Rows from block 13 of a small multi-label audio tagger, named by matrix and row number. Rows with one number belong to one channel. Each number is 50 + 10 x the weight over its row's rms, rounded and kept within 0 to 99. All counts start at 0. After the name is the row's rms in percent of the matrix's.
Before each channel's rows are labels from the 100 clips, of 14976, where the channel reaches its largest size: "loudest" is the band of the loudest frequency at the time of the peak. Only what is clearly more common there than usual is listed. The data: simulated sounds of rotating machines with and without faults.
# filt: filter width-5 conv, dilation 8 (model.blocks.13.filt.weight, 192x192x5, each kernel summed), inputs 0-31
# gate: gate width-5 conv, dilation 8 (model.blocks.13.gate.weight, 192x192x5, each kernel summed), inputs 0-31
# out: residual pointwise conv (model.blocks.13.out.weight, 192x192x1, transposed), outputs 0-31

loudest: 500 to 1000 Hz
filt.61 106:56 43 51 79 46 52 55 65 45 57 35 52 52 60 26 52 54 50 58 44 38 39 59 55 56 50 63 43 52 41 40 62
gate.61 134:44 53 54 43 69 56 29 47 47 48 56 35 48 40 66 51 27 39 30 57 69 60 45 49 62 64 42 59 50 58 62 35
out.61 119:70 60 73 46 43 61 43 44 51 44 38 43 44 39 55 49 53 41 50 50 41 47 63 57 44 38 67 57 48 48 39 51

loudest: 250 to 500 Hz
filt.110 109:44 56 51 60 52 49 59 32 57 46 36 61 46 60 54 61 49 44 48 64 50 45 51 51 49 44 73 31 34 45 38 55
gate.110 108:52 50 51 35 56 57 35 53 42 47 51 32 54 56 56 47 48 45 45 53 51 49 43 39 44 53 32 43 68 46 62 54
out.110 095:51 54 44 42 63 33 64 38 53 30 49 63 65 58 55 49 61 46 56 73 69 65 34 64 63 35 56 35 49 75 41 43

loudest: 500 to 1000 Hz
filt.111 103:60 42 45 58 55 66 43 59 48 65 55 53 62 43 43 50 58 63 32 25 40 63 54 42 63 45 41 53 50 58 64 61
gate.111 110:59 64 39 38 53 50 39 43 40 72 71 46 45 59 61 52 54 61 36 48 43 35 35 40 48 51 36 32 52 41 66 44
out.111 104:33 47 65 39 41 49 58 57 37 42 59 59 39 49 49 44 51 63 44 40 54 54 52 56 32 61 67 31 56 45 48 61

loudest: 1000 to 2000 Hz
filt.149 101:50 66 29 44 51 64 47 44 62 46 45 42 59 53 73 59 52 40 57 58 47 29 17 45 59 48 49 53 40 51 34 44
gate.149 105:53 58 43 38 56 52 37 58 59 47 50 43 48 49 55 60 60 42 53 60 39 38 33 39 48 47 32 43 46 55 44 36
out.149 118:54 63 39 41 56 57 67 54 50 51 54 46 52 48 59 62 51 41 42 46 49 29 48 49 53 63 58 56 49 46 51 31

loudest: 500 to 1000 Hz; 250 to 500 Hz
filt.147 128:39 54 41 38 57 54 52 48 52 33 31 55 59 66 45 39 51 41 61 79 54 45 64 38 31 76 58 54 57 63 42 60
gate.147 130:60 66 37 59 51 41 48 49 41 65 51 48 41 51 62 50 51 61 46 43 46 63 28 65 69 36 46 38 48 60 61 46
out.147 110:41 35 61 42 47 46 56 48 54 39 66 52 41 35 55 46 44 45 63 58 42 53 50 46 41 67 46 42 42 29 50 62

loudest: 1000 to 2000 Hz
filt.27 093:47 39 47 54 60 68 53 53 41 75 59 50 41 67 61 61 42 40 53 41 50 73 46 55 41 35 48 46 46 41 63 72
gate.27 096:45 63 60 43 55 39 57 57 37 63 67 48 46 41 40 52 54 41 45 51 42 56 43 55 37 54 42 46 40 51 50 54
out.27 099:37 41 64 46 49 53 55 32 32 59 50 53 60 51 43 48 31 45 52 56 55 74 54 64 42 44 57 50 53 34 59 38

loudest: 500 to 1000 Hz
filt.85 119:61 65 45 61 57 50 55 45 44 52 54 53 43 31 60 57 45 58 42 35 47 54 20 54 68 46 47 43 34 58 53 35
gate.85 129:56 48 36 56 51 35 45 49 43 68 69 39 43 54 60 40 48 55 40 32 43 59 43 67 58 34 35 45 51 42 58 53
out.85 093:48 47 55 57 62 49 43 39 60 64 41 42 54 50 54 45 58 56 46 31 47 66 52 75 47 36 42 30 51 68 48 43